Weights of a small contrastive image-text model.
Training: soap at rate 0.0039, batches of 512.
Rows from block 12 of the image encoder of a small contrastive image-text model, named by matrix and row number. Rows with one number belong to one channel. Each number is 200 + 30 x the weight over its row's rms, rounded and kept within 0 to 999. All counts start at 0.
After each channel's rows are labels from the 100 images, of 14848, where the channel reaches its highest value: "top examples" is what is common among them. Only what is clearly more common there than usual is listed. The data: short English words printed on busy colour backdrops.
# convs0: first 3x3 conv (encoder.blocks.12.convs.0.weight, 192x192x3x3, each kernel summed), inputs 0-191
# convs1: second 3x3 conv (encoder.blocks.12.convs.1.weight, 192x192x3x3, transposed, each kernel summed), outputs 0-191

convs0.168,183,199,210,166,234,209,239,158,240,193,253,185,257,213,200,170,189,255,192,226,210,195,174,170,192,176,215,138,174,177,233,237,155,162,174,235,183,170,162,170,215,228,126,219,203,256,173,201,203,208,237,159,288,169,237,186,239,178,233,196,176,198,263,186,197,254,191,232,195,190,166,165,196,271,124,167,180,197,179,168,177,146,179,192,168,185,212,209,270,228,215,161,224,211,238,163,193,202,185,188,201,246,234,221,175,167,208,239,212,174,156,220,208,181,169,185,177,261,191,223,187,246,205,183,186,164,178,158,187,178,177,201,196,219,209,173,189,206,216,224,185,204,158,132,178,179,213,164,235,198,155,222,188,227,174,189,247,192,226,168,227,200,188,225,178,194,184,241,228,222,199,210,196,221,178,182,149,130,172,160,207,189,234,171,208,201,189,200,237,186,177,205
convs1.168,226,174,190,205,152,255,228,197,103,174,196,160,177,150,164,207,184,153,278,184,164,233,200,224,226,212,232,190,213,179,171,202,242,237,192,152,192,238,212,225,252,188,233,186,162,163,202,214,186,209,212,203,174,216,161,158,192,199,144,208,211,277,192,164,177,189,165,195,212,199,190,170,155,120,213,205,218,220,208,179,200,170,269,169,212,221,199,195,184,190,173,190,174,209,202,194,243,126,253,197,199,230,205,175,197,190,163,213,173,225,208,242,243,210,157,175,184,182,175,146,187,179,197,165,234,190,161,180,239,215,164,186,189,188,185,190,163,189,193,152,239,182,198,211,188,155,167,260,181,208,206,160,226,195,186,242,188,226,196,168,172,175,222,189,204,241,183,224,191,199,181,190,222,273,217,217,132,167,203,238,157,232,205,211,156,173,232,223,211,196,173,158
top examples: the letter d; the letter p

convs0.109,233,175,162,133,154,250,240,197,197,175,222,170,223,210,183,196,183,214,210,210,153,247,160,195,194,183,180,239,140,210,172,202,169,214,194,194,204,97,193,217,224,222,170,200,189,227,218,246,191,165,215,220,264,200,199,207,193,188,180,250,234,186,184,204,195,239,73,188,189,157,261,183,170,232,182,146,203,237,181,195,217,127,244,233,196,212,183,197,177,205,193,179,243,161,194,205,175,220,138,238,217,204,174,206,250,162,192,162,184,219,204,181,170,195,194,209,209,207,218,132,182,214,172,233,175,143,177,151,228,184,202,175,205,212,208,218,240,222,209,199,225,161,208,194,175,175,179,220,169,188,190,171,196,213,142,153,153,186,208,180,204,233,233,207,210,248,222,162,238,231,171,207,134,192,206,178,190,218,184,209,217,240,234,223,199,192,176,215,203,220,167,201
convs1.109,196,210,205,226,191,208,239,239,222,157,144,214,183,183,269,206,184,185,214,190,255,203,199,208,213,204,152,165,204,149,174,232,235,130,166,212,154,117,203,219,186,175,193,152,185,219,174,273,197,235,172,185,190,216,161,206,128,218,192,216,191,196,220,245,182,222,112,210,187,115,195,164,224,211,219,202,167,221,202,137,188,145,162,197,239,252,214,205,224,169,249,229,188,174,195,213,214,211,228,229,185,204,137,199,214,185,217,223,192,189,185,202,227,205,247,165,207,187,186,163,221,183,215,172,247,223,186,238,161,167,155,200,187,194,193,247,198,234,201,198,203,217,198,194,171,203,192,158,213,242,205,208,234,224,200,215,171,220,175,155,208,203,226,236,204,192,155,212,198,286,190,169,150,189,232,199,206,224,268,218,196,163,237,193,191,174,190,192,206,187,253,208
top examples: the letter d; the letter n; the letter m; the letter u

convs0.134,214,174,115,163,184,163,209,190,195,202,246,229,233,172,197,218,224,143,193,175,220,194,211,197,241,206,213,165,178,246,239,212,180,206,182,190,155,228,184,200,178,223,183,193,176,203,176,151,143,259,310,154,140,183,252,158,166,159,210,228,206,198,232,197,159,154,220,180,155,138,219,177,253,209,167,227,184,166,219,230,197,160,187,187,196,223,213,221,210,257,178,196,158,181,208,183,182,240,198,197,218,158,202,213,162,187,209,168,140,207,206,225,220,214,200,194,164,216,217,228,208,199,213,230,199,185,181,161,225,245,174,229,231,205,177,188,236,212,224,263,244,190,200,208,162,201,197,200,201,153,242,210,238,203,184,194,216,211,158,197,179,162,192,180,181,102,177,159,223,184,211,221,193,196,178,198,156,150,172,192,196,234,238,260,212,237,175,200,209,197,212,239
convs1.134,203,206,220,240,264,200,180,206,219,268,157,206,270,181,195,175,234,180,200,204,191,212,213,158,217,210,200,156,228,200,190,195,177,205,233,209,206,156,171,175,201,147,144,198,200,201,253,165,164,214,224,173,206,231,198,167,154,170,250,254,236,190,252,219,196,206,219,177,167,241,181,212,235,253,203,198,177,200,210,166,209,123,256,204,185,182,202,218,201,172,267,214,233,220,167,233,205,187,196,219,202,233,205,213,209,249,189,202,142,197,230,202,218,216,217,231,192,220,218,165,178,225,172,198,180,216,158,239,228,195,211,216,211,147,150,184,229,187,225,192,255,186,150,237,210,231,209,192,200,230,281,144,181,150,222,225,193,187,138,247,232,183,210,163,167,141,184,190,190,242,221,212,217,237,165,247,235,167,210,184,191,256,257,235,240,180,199,194,198,186,222,211
top examples: the letter r; the letter a; the letter h; word: earth

convs0.140,164,190,162,220,200,200,176,197,232,197,239,221,205,210,178,195,179,185,189,164,229,151,205,307,220,223,204,158,202,156,166,137,190,229,196,193,202,197,166,195,208,234,210,212,224,225,197,162,210,182,201,203,214,177,185,219,200,209,211,205,168,183,237,138,271,219,195,247,169,232,192,120,187,200,240,146,188,199,164,158,234,239,232,207,199,205,180,256,196,223,203,118,113,150,208,150,170,182,196,180,207,224,201,194,208,231,199,199,143,237,176,211,230,224,229,218,214,218,170,194,150,171,243,243,237,204,211,191,196,188,236,222,133,172,200,247,229,183,182,171,251,175,179,221,178,210,191,188,165,203,183,178,163,177,158,178,221,228,214,169,231,193,243,209,193,172,188,241,200,171,193,139,214,190,199,196,160,217,185,203,189,207,254,142,181,188,259,162,164,177,198,205
convs1.140,163,153,179,233,207,166,219,182,198,189,206,180,229,197,234,234,185,237,227,170,140,234,159,241,212,169,176,178,221,233,182,196,187,244,193,189,229,183,197,180,169,210,214,241,204,190,167,119,277,172,184,197,186,216,169,181,179,200,222,156,163,222,184,221,235,171,229,202,230,221,137,227,207,210,209,233,254,178,153,187,198,225,279,245,266,180,229,184,228,182,237,171,162,196,175,225,224,201,158,174,197,226,150,183,188,200,185,208,223,203,168,153,182,206,200,216,242,215,208,249,203,141,190,218,235,96,192,162,183,201,234,206,225,235,192,188,182,154,180,196,172,186,197,209,221,229,203,136,174,175,174,174,256,217,174,215,195,216,166,208,239,230,146,204,162,187,190,213,146,227,208,190,209,183,217,208,166,194,225,186,154,210,190,165,214,215,169,131,204,230,156,198
top examples: the letter g; the letter i; the letter n

convs0.49,213,257,176,203,189,195,232,198,229,186,226,211,216,192,189,216,183,245,113,212,177,213,188,178,232,165,195,254,174,212,159,221,186,220,224,229,191,120,224,170,149,167,212,213,178,148,180,211,164,228,205,255,215,248,201,180,178,248,188,129,180,175,201,185,245,219,234,176,230,205,197,228,191,171,181,174,174,167,177,195,174,231,150,232,162,209,190,134,187,175,180,207,179,210,199,177,241,226,216,197,195,215,182,207,194,267,207,220,242,210,221,205,207,251,207,249,220,127,166,174,144,231,178,182,255,220,197,208,151,176,166,193,213,188,185,166,188,135,204,203,275,221,166,225,159,170,177,170,239,221,209,227,218,214,144,218,184,173,178,236,172,224,234,223,221,180,160,206,193,247,176,228,175,196,174,181,188,214,164,152,159,208,233,158,199,229,217,198,224,179,168,228
convs1.49,210,209,193,205,179,171,205,209,208,208,188,194,280,149,162,167,194,241,187,209,178,226,214,277,209,231,131,232,212,203,201,224,152,172,253,257,219,244,184,208,167,178,239,222,173,125,251,203,197,191,175,194,260,219,201,184,263,181,240,177,229,157,246,149,193,133,186,156,212,194,204,195,184,172,195,205,224,204,246,188,164,161,212,177,207,217,145,222,279,175,198,212,214,191,187,173,170,182,270,254,197,225,217,215,212,200,242,152,204,193,200,198,215,198,249,152,172,217,189,211,212,206,202,199,215,192,143,154,166,264,167,202,224,219,177,236,249,242,185,151,187,191,187,187,165,200,193,191,193,176,244,208,223,253,211,185,225,192,221,176,248,199,262,204,223,184,229,207,185,212,172,180,219,201,198,191,206,217,191,171,214,204,214,184,224,244,259,181,198,188,237,230
top examples: the letter i; the letter g; the letter h; the letter f

convs0.187,216,187,228,174,232,194,231,182,160,218,156,215,216,163,182,138,201,187,262,182,221,193,202,169,171,173,175,215,182,207,197,221,201,156,235,173,161,156,222,240,177,184,218,166,237,207,233,209,184,197,169,154,240,189,181,248,204,263,210,233,221,171,177,169,163,224,193,246,250,170,203,237,189,229,199,169,204,175,182,198,169,196,211,201,169,261,180,214,228,211,184,134,235,245,194,202,197,153,158,179,232,169,182,201,204,226,210,178,158,201,224,195,198,193,148,160,197,167,147,257,161,208,134,238,210,177,220,181,169,256,199,198,160,179,164,215,260,187,169,205,203,239,186,174,201,195,183,162,215,261,157,179,152,159,165,177,137,200,231,211,164,224,229,178,204,199,217,224,193,215,130,264,224,171,143,171,195,183,228,230,193,212,172,218,207,174,177,189,193,214,263,180
convs1.187,186,181,189,198,222,202,246,225,176,168,235,216,216,234,155,206,215,207,238,227,251,205,218,179,181,238,170,223,167,228,193,215,179,179,211,268,221,212,209,211,157,178,176,183,244,213,211,203,175,239,218,205,221,180,197,156,130,194,241,204,223,170,184,210,194,248,190,230,206,189,202,176,215,192,168,198,281,161,182,202,221,253,188,193,227,228,171,234,202,182,213,244,183,194,208,152,198,225,195,214,200,167,217,168,210,200,215,178,188,215,201,192,170,203,232,228,201,204,178,124,187,221,137,201,238,195,181,171,250,149,167,218,141,264,158,206,149,215,197,214,188,181,250,209,225,197,145,258,220,179,210,189,118,181,181,231,116,174,223,190,222,186,122,186,203,140,231,189,215,242,166,166,253,215,182,229,235,179,181,226,193,206,197,187,155,183,213,232,207,151,195,254
top examples: the letter d; the letter p; the letter u

convs0.34,204,160,206,208,221,185,243,212,196,179,162,197,181,206,173,118,209,164,204,205,225,222,154,150,153,256,199,184,151,205,171,221,265,220,148,183,179,271,227,236,162,197,184,222,187,206,227,210,256,259,215,197,239,167,167,276,249,204,193,156,178,177,215,185,196,216,176,179,162,172,238,193,202,173,230,184,229,173,224,194,250,188,178,185,221,198,181,271,161,196,204,189,252,164,249,214,185,167,194,232,216,190,175,204,184,218,132,198,220,129,206,208,179,220,150,155,200,220,148,227,221,197,267,204,204,224,227,213,232,199,183,208,167,152,192,192,175,174,209,194,163,196,195,190,164,174,207,200,196,211,162,208,189,214,219,207,225,244,189,171,231,185,171,194,186,204,228,165,251,233,216,190,215,182,152,250,194,206,174,164,228,201,163,200,195,214,134,239,231,252,167,170
convs1.34,211,182,132,194,221,196,211,143,247,204,170,191,229,206,191,255,199,182,198,191,156,201,195,244,236,210,282,177,196,207,170,227,211,208,220,219,207,180,188,169,247,166,155,151,168,222,258,224,222,194,202,221,217,172,158,187,245,204,192,144,233,234,212,150,181,195,194,222,196,216,166,209,223,172,153,135,261,167,249,142,149,176,229,231,223,149,211,251,224,190,141,200,238,170,172,171,148,216,166,225,178,167,240,186,216,257,176,184,189,150,229,214,184,157,195,207,183,191,171,192,179,198,204,132,192,190,201,205,257,201,191,196,193,140,202,195,194,192,202,221,182,183,162,178,213,217,213,231,247,210,161,236,249,167,189,163,187,173,211,194,190,180,256,159,225,201,203,182,223,163,244,179,227,174,185,231,144,184,165,254,209,198,187,196,242,221,175,181,208,210,201,226
top examples: the letter d; the letter a; the letter n

convs0.167,200,160,178,179,152,216,213,140,224,162,204,224,191,215,198,238,226,208,177,175,197,185,200,155,177,140,227,176,211,204,191,198,198,181,196,179,199,205,194,262,231,227,192,179,177,224,224,214,242,199,191,235,213,177,189,226,239,201,234,184,210,149,144,185,222,261,197,227,204,231,176,203,188,283,230,237,183,158,164,182,194,237,178,223,165,231,173,204,197,171,232,216,178,155,231,189,172,192,129,211,146,216,195,274,257,162,136,161,169,188,166,186,176,182,174,204,254,208,178,117,172,193,203,193,229,193,177,226,254,200,155,208,193,183,175,185,196,199,155,181,174,155,153,196,217,232,180,258,151,191,129,166,173,206,193,203,195,188,198,235,223,146,200,189,191,187,222,276,257,237,183,230,195,190,170,152,198,184,184,217,188,182,157,207,210,191,212,180,191,182,234,193
convs1.167,194,197,199,105,210,240,188,199,205,223,195,197,160,170,190,240,146,238,214,149,156,208,158,225,211,232,166,232,108,190,211,199,198,226,262,173,179,229,198,237,168,211,145,192,182,191,212,241,208,242,218,198,185,229,168,165,243,235,215,191,187,213,198,146,183,224,185,170,194,232,177,179,172,242,193,223,181,206,213,181,267,165,231,181,222,191,224,228,208,197,173,247,224,159,195,228,199,243,150,193,196,198,191,191,166,199,185,201,198,163,207,208,149,205,156,189,212,169,157,203,157,151,224,164,218,191,174,189,199,155,196,189,200,214,223,220,193,166,185,218,201,220,208,159,185,218,164,268,179,180,235,110,154,185,198,188,243,178,205,257,211,210,240,173,215,221,169,233,163,200,198,198,205,246,182,219,171,165,167,178,245,199,208,248,219,224,132,166,179,146,167,229
top examples: the letter d; the letter n

convs0.9,213,231,208,185,229,222,167,178,214,171,156,166,206,166,229,158,178,268,215,216,201,203,206,158,167,198,129,180,160,159,212,191,187,123,263,192,199,219,228,235,260,236,206,206,237,161,240,198,163,208,234,208,182,214,231,217,212,157,198,252,220,190,196,167,249,135,156,211,156,208,207,171,224,208,180,173,177,152,251,187,213,156,234,238,194,270,233,232,162,203,202,211,131,214,192,196,180,162,202,205,179,201,211,186,158,182,151,190,182,208,216,188,207,185,157,233,197,168,195,134,182,213,232,237,212,162,229,198,181,192,188,175,216,213,167,203,250,149,172,207,189,168,166,228,241,208,248,175,194,160,232,171,232,221,239,192,197,190,196,264,222,253,208,242,180,181,236,229,170,160,215,197,158,205,193,186,190,195,193,202,178,191,240,175,201,179,233,141,152,191,229,189
convs1.9,206,197,214,206,157,214,179,199,189,223,201,182,219,227,190,215,180,194,232,194,216,220,189,202,168,203,227,193,226,246,205,225,142,180,174,221,231,140,207,275,196,218,237,244,215,212,132,227,203,202,204,239,195,196,180,209,229,184,107,205,269,236,229,191,218,178,149,231,151,228,211,195,181,209,244,223,161,249,215,143,264,182,158,205,183,196,197,205,216,233,231,210,189,233,201,243,199,203,191,199,233,220,154,187,207,245,176,135,192,197,252,211,255,178,191,228,221,205,204,143,185,209,190,173,204,237,270,201,197,193,189,200,190,163,170,210,220,236,193,167,180,150,205,217,203,187,203,194,247,180,255,195,243,208,201,241,237,231,190,249,211,237,211,194,166,176,210,182,211,193,227,238,226,204,237,230,226,205,273,232,145,207,252,182,239,242,224,177,145,259,189,235
top examples: the letter g; the letter n

convs0.101,148,274,210,199,272,211,143,199,225,161,194,215,222,131,259,206,194,201,218,211,245,149,169,177,218,202,228,194,216,193,209,182,178,208,139,197,163,230,225,156,175,185,189,193,182,218,158,198,201,193,240,208,210,189,234,155,144,181,145,159,220,197,183,198,186,240,210,221,226,215,183,195,206,205,194,132,224,147,228,194,223,210,243,200,173,226,218,210,169,222,249,239,190,208,231,178,179,190,161,222,169,206,174,142,165,224,270,199,204,179,218,171,191,243,259,202,214,183,220,197,197,154,217,191,256,201,193,212,220,149,215,235,195,227,198,197,215,122,165,225,186,172,216,201,184,152,214,198,145,189,166,184,276,175,162,198,205,166,218,234,264,216,198,166,246,233,183,234,226,193,175,173,218,209,192,212,219,180,189,165,204,158,141,168,188,196,193,204,262,200,199,216
convs1.101,183,228,171,144,213,231,224,203,207,246,172,202,231,166,213,184,253,231,215,169,252,147,183,226,203,196,165,176,202,175,193,175,192,180,212,246,221,164,160,215,246,180,113,233,170,189,137,225,225,178,236,185,161,218,155,243,230,203,256,145,202,167,230,197,192,211,172,196,240,235,207,216,196,129,266,183,223,181,160,170,232,249,246,193,161,147,202,219,246,204,198,153,182,172,246,197,244,202,172,202,183,182,207,236,212,183,192,242,201,203,194,153,171,186,237,250,213,189,207,226,200,166,198,186,190,164,176,246,180,178,186,187,168,203,178,252,228,121,173,166,227,189,199,205,195,157,225,210,189,175,193,187,196,178,229,234,255,191,183,157,230,199,186,199,199,210,221,237,194,170,207,217,133,134,183,212,171,186,204,182,239,180,181,210,211,196,215,251,225,247,189,206
top examples: the letter r; the letter h; the letter m; word: north

convs0.86,198,214,200,196,224,238,202,274,211,167,183,197,187,189,199,197,202,207,218,183,221,232,186,208,174,205,175,196,235,245,206,219,228,184,271,200,228,135,257,234,225,203,185,187,213,188,221,233,154,173,144,221,246,240,230,232,246,209,195,214,118,195,215,183,210,240,161,187,168,186,239,169,166,155,178,281,239,169,159,193,118,173,191,223,218,211,178,161,199,186,235,146,209,151,182,189,217,210,178,213,164,218,167,169,242,200,188,208,189,211,208,199,163,175,197,163,176,176,176,204,220,247,206,187,247,233,141,174,247,234,216,227,158,198,215,207,189,186,189,178,158,196,228,229,188,195,189,174,223,151,169,164,174,181,171,214,204,214,193,182,211,249,194,185,147,198,193,249,234,233,189,255,208,220,253,226,180,105,154,181,222,210,175,191,212,214,172,199,168,239,194,210
convs1.86,197,186,197,241,231,168,182,167,163,214,171,150,154,192,159,188,209,192,184,179,173,243,158,212,234,188,221,230,199,200,186,173,234,236,211,229,137,175,158,246,221,213,194,192,182,176,221,264,191,236,186,147,246,185,198,195,193,165,126,156,229,213,193,194,226,211,221,225,211,225,180,208,198,235,232,206,246,274,184,179,174,140,240,223,182,224,163,242,244,221,248,162,258,231,221,151,154,188,226,202,191,212,163,186,207,153,241,171,224,214,248,252,212,226,180,202,188,156,184,159,175,213,216,222,237,156,154,208,199,134,222,229,178,194,184,221,191,204,202,245,205,178,173,212,211,236,212,260,212,231,193,182,207,186,186,179,159,200,225,187,169,254,179,279,213,247,206,157,240,226,166,210,183,203,208,203,219,177,207,200,240,186,210,238,187,230,203,163,190,228,227,252
top examples: the letter r; the letter d; the letter y; word: yard

convs0.161,196,212,239,232,224,191,210,188,238,202,161,192,205,207,185,201,154,226,205,204,166,188,198,229,198,218,185,246,184,204,132,233,219,178,190,168,170,236,188,107,251,218,168,224,204,201,175,221,181,235,192,216,197,194,199,178,181,187,240,250,203,226,261,186,245,194,198,176,197,184,127,199,197,152,214,206,228,202,211,177,225,188,169,163,228,235,176,216,143,155,202,197,194,188,237,160,205,232,167,249,152,192,179,192,165,133,253,169,193,254,236,148,218,160,193,230,238,223,177,195,213,243,164,193,197,183,248,239,151,230,247,226,264,204,242,174,226,212,237,191,198,240,190,199,209,169,200,190,177,197,206,219,211,229,188,243,189,186,238,193,192,195,183,225,187,208,132,219,231,216,213,225,147,130,170,216,208,252,220,161,212,134,190,162,177,225,193,207,161,148,169,225
convs1.161,183,133,215,217,137,201,215,186,225,184,199,227,199,228,201,186,190,199,222,171,166,180,187,213,166,158,175,210,208,213,195,187,162,213,188,204,232,179,208,207,165,231,195,195,196,223,236,227,164,163,161,186,199,199,191,200,225,261,198,217,191,221,197,262,204,216,232,209,183,150,155,180,148,159,252,266,127,204,215,192,239,148,263,144,215,177,205,167,182,204,166,183,198,209,204,143,124,185,215,186,186,193,203,196,204,161,166,218,209,201,275,216,172,141,201,182,252,225,164,205,194,234,208,192,233,184,193,239,153,252,184,127,195,195,198,205,188,210,186,194,197,230,219,179,161,146,206,197,212,147,223,221,155,222,166,140,172,192,188,180,208,178,225,163,214,193,208,154,214,139,241,180,133,209,250,199,186,230,270,174,172,232,194,218,174,222,222,180,207,231,180,178
top examples: the letter o; the letter u; the letter h; the letter s

convs0.128,202,203,222,186,219,184,206,233,170,128,199,182,190,180,159,183,132,188,228,243,275,234,228,214,190,207,208,174,194,222,195,248,182,260,215,205,174,195,205,219,162,146,177,187,149,197,173,217,168,223,181,212,227,213,215,194,172,291,205,235,190,230,160,217,257,211,207,211,156,238,163,178,225,184,253,213,265,179,212,233,212,258,149,203,203,250,242,220,210,203,219,248,173,218,191,127,173,178,179,253,187,209,164,228,179,195,241,226,235,183,245,192,171,207,196,197,177,217,213,200,178,184,214,167,238,235,203,190,148,184,197,200,195,216,154,157,209,212,193,201,146,191,194,200,176,190,199,183,165,208,226,217,144,179,222,188,173,232,186,197,178,270,122,206,194,213,195,166,203,226,205,195,183,146,213,215,171,215,205,208,160,153,129,232,183,173,251,203,163,220,221,198
convs1.128,211,189,210,146,252,188,174,229,168,229,174,206,176,162,217,192,183,135,213,226,181,204,244,168,179,182,190,220,180,192,196,171,165,164,243,210,198,174,207,215,217,196,174,251,192,228,144,251,143,235,154,186,151,148,214,238,138,208,209,191,223,178,201,227,208,187,228,218,192,208,215,215,181,232,197,238,235,210,216,198,182,251,206,254,211,208,215,196,229,209,216,251,207,168,171,206,250,178,138,206,234,209,175,171,189,184,181,162,154,198,236,237,160,196,238,248,183,236,175,175,252,218,184,176,196,193,219,209,201,173,232,217,194,197,179,231,249,236,170,192,191,192,230,196,177,180,248,187,154,212,179,193,198,225,222,265,149,223,238,181,255,224,176,195,259,193,182,188,212,224,193,183,209,203,196,183,167,194,255,132,220,249,211,185,86,248,224,161,185,211,220,233
top examples: the letter r; the letter a; the letter y; word: yard

convs0.141,235,234,204,218,149,234,250,163,204,205,228,242,200,210,189,168,234,203,152,184,208,251,218,220,224,187,196,156,168,200,257,215,237,163,231,229,199,166,182,227,232,189,189,127,233,261,174,151,149,157,190,233,146,206,184,202,192,210,199,150,219,211,218,182,235,178,253,223,211,195,180,135,246,201,187,197,233,204,138,203,179,253,217,187,174,204,168,229,166,155,204,190,205,153,149,192,192,186,154,232,155,194,215,205,217,218,166,202,197,239,236,228,209,207,188,151,189,222,241,255,225,233,154,202,231,174,170,249,207,188,172,224,171,237,189,207,169,170,130,229,228,117,145,233,191,165,215,194,168,182,174,189,237,206,225,142,188,240,168,225,168,184,216,193,231,200,195,200,188,201,217,164,190,197,202,219,170,184,170,203,197,174,151,151,215,204,171,228,210,212,192,181
convs1.141,202,257,164,165,134,173,181,214,186,230,218,214,142,236,155,262,207,188,228,207,219,210,220,180,194,217,202,215,205,193,181,161,204,199,218,176,168,236,162,207,241,221,176,259,158,204,217,190,192,222,183,183,212,213,186,186,223,259,194,190,140,205,177,176,170,194,206,161,199,210,204,174,178,214,176,197,214,200,177,236,178,188,211,199,165,113,178,160,161,205,180,205,207,181,153,218,201,191,210,206,156,246,229,209,214,266,198,226,167,203,218,195,208,210,196,162,203,165,218,219,177,201,167,187,200,289,191,193,161,171,176,127,153,158,208,236,234,160,198,167,213,232,167,204,237,176,199,155,275,207,170,189,201,224,175,187,192,189,179,167,201,228,132,166,149,218,225,235,190,171,164,163,214,190,150,157,180,151,244,178,188,210,197,219,195,195,169,239,189,285,197,140
top examples: the letter i; the letter f; the letter h; word: fish

convs0.170,264,222,182,193,246,141,177,160,211,169,153,182,192,152,215,206,200,246,235,201,192,202,168,210,220,186,206,155,232,187,195,191,169,169,254,158,139,194,233,256,180,175,202,185,220,185,145,232,164,168,177,184,172,212,225,204,185,242,215,178,178,166,162,202,120,206,187,215,161,222,182,210,199,220,208,190,217,243,138,193,254,280,212,211,207,247,147,234,258,207,200,207,210,288,242,200,152,166,162,193,248,207,194,114,197,175,183,194,226,215,157,210,198,220,128,195,180,191,189,210,196,162,241,185,197,247,229,208,213,159,182,205,167,196,185,181,216,191,159,170,179,169,187,222,204,223,206,227,208,215,187,215,188,199,218,216,178,220,179,233,218,249,146,235,225,220,236,208,189,197,175,196,196,171,183,228,218,184,238,164,209,221,183,265,246,201,178,193,174,208,186,224
convs1.170,226,220,178,184,245,257,224,159,229,189,203,216,145,157,243,248,188,179,251,160,209,157,230,217,208,183,199,201,152,198,240,211,205,203,230,178,156,156,283,215,210,240,209,195,237,194,193,187,225,221,220,187,154,153,201,226,200,186,190,164,184,185,193,188,182,215,187,232,156,224,157,202,201,215,221,189,259,232,223,234,205,240,234,182,199,193,212,195,179,175,204,147,204,211,251,240,200,178,236,233,209,142,142,181,155,255,202,173,219,196,180,206,218,270,165,245,193,194,180,155,210,230,202,199,212,169,189,229,302,188,202,197,182,238,240,161,182,194,217,149,226,210,202,217,210,202,211,151,208,195,194,208,212,142,202,227,246,199,202,231,199,228,178,252,185,174,170,175,175,179,178,158,173,224,229,204,308,146,213,180,197,209,170,184,166,215,230,204,178,192,207,206
top examples: the letter d; the letter u; the letter m; the letter c

convs0.148,206,238,152,168,144,252,205,143,196,226,215,254,203,200,181,207,235,227,170,198,143,214,180,257,174,276,159,191,190,166,236,129,181,259,160,214,187,259,223,223,193,172,185,219,188,155,204,216,184,201,206,241,207,200,160,150,181,215,205,167,216,246,170,177,224,198,154,188,193,253,223,187,186,240,190,147,209,201,209,181,162,251,239,188,211,149,225,201,221,197,203,196,168,240,190,220,245,260,242,197,210,172,163,165,171,220,192,165,228,213,117,210,187,252,204,224,175,145,165,221,185,199,209,236,201,248,214,152,207,164,255,216,222,218,232,222,161,233,212,157,198,184,190,229,167,183,205,195,189,217,220,176,210,195,204,188,196,173,190,189,219,208,153,228,202,175,143,207,186,173,170,196,197,178,156,225,151,176,182,160,215,229,232,201,197,217,187,207,133,214,171,219
convs1.148,223,256,173,149,197,187,137,234,210,232,184,136,259,111,169,213,206,177,183,197,198,179,230,211,207,194,223,250,194,207,202,239,269,256,220,242,212,168,189,195,192,225,178,198,237,208,167,199,222,215,182,205,237,222,211,174,225,160,184,180,221,216,184,200,196,237,163,192,192,199,217,204,237,254,188,205,189,204,213,173,217,298,221,218,255,231,178,164,255,153,202,167,202,166,202,220,161,208,201,207,201,203,136,178,189,200,147,210,178,198,228,120,221,191,200,205,209,132,221,233,167,227,227,183,216,188,236,187,213,206,235,192,203,202,166,174,179,245,221,249,187,152,202,253,246,210,238,163,237,215,169,200,210,243,212,260,195,226,216,205,200,209,136,237,198,207,200,211,178,246,161,159,196,241,218,198,196,197,208,193,213,236,250,202,178,195,197,216,179,241,246,216
top examples: the letter g; the letter i; the letter p; word: pig

convs0.14,211,171,213,177,249,205,166,201,236,227,191,183,163,212,142,180,169,225,218,175,207,166,231,193,138,237,230,192,248,220,202,216,172,221,232,192,172,233,176,180,209,198,220,177,185,182,246,169,203,210,214,196,168,242,199,171,177,218,243,213,191,271,209,211,212,189,142,164,152,155,149,257,191,170,163,197,142,183,211,213,211,159,213,186,204,178,220,201,238,234,225,210,262,247,248,215,177,188,183,151,151,174,192,170,241,179,181,162,184,150,216,190,172,165,204,185,210,213,187,256,220,180,171,211,227,220,236,210,243,199,172,223,231,209,215,214,179,201,162,181,163,219,247,233,198,207,204,196,183,166,190,178,239,225,218,223,255,172,265,235,202,157,212,196,171,213,204,267,231,206,194,248,197,206,129,202,260,196,178,272,185,197,195,196,198,216,154,261,172,158,189,150
convs1.14,192,204,272,187,213,186,171,261,235,199,163,207,196,206,130,187,170,212,185,202,128,167,197,145,218,219,220,248,177,193,208,193,200,220,159,223,205,200,212,184,237,197,235,179,226,251,233,181,222,203,165,200,176,234,217,218,243,195,172,190,229,254,207,250,215,197,162,235,216,199,230,210,205,126,174,174,179,195,203,227,204,253,192,214,218,205,165,212,267,223,162,235,201,169,167,183,254,225,243,188,228,168,282,200,198,259,194,214,202,168,166,197,197,174,188,193,252,221,185,142,183,173,200,227,184,192,240,200,212,171,226,214,186,251,185,193,201,232,239,256,153,165,184,206,223,218,168,205,192,193,201,148,163,232,248,253,196,176,207,280,214,204,231,192,179,197,207,212,186,199,182,130,164,222,176,171,169,217,156,234,211,146,226,219,191,189,193,269,208,185,196,214
top examples: the letter o; the letter c; the letter p; the letter y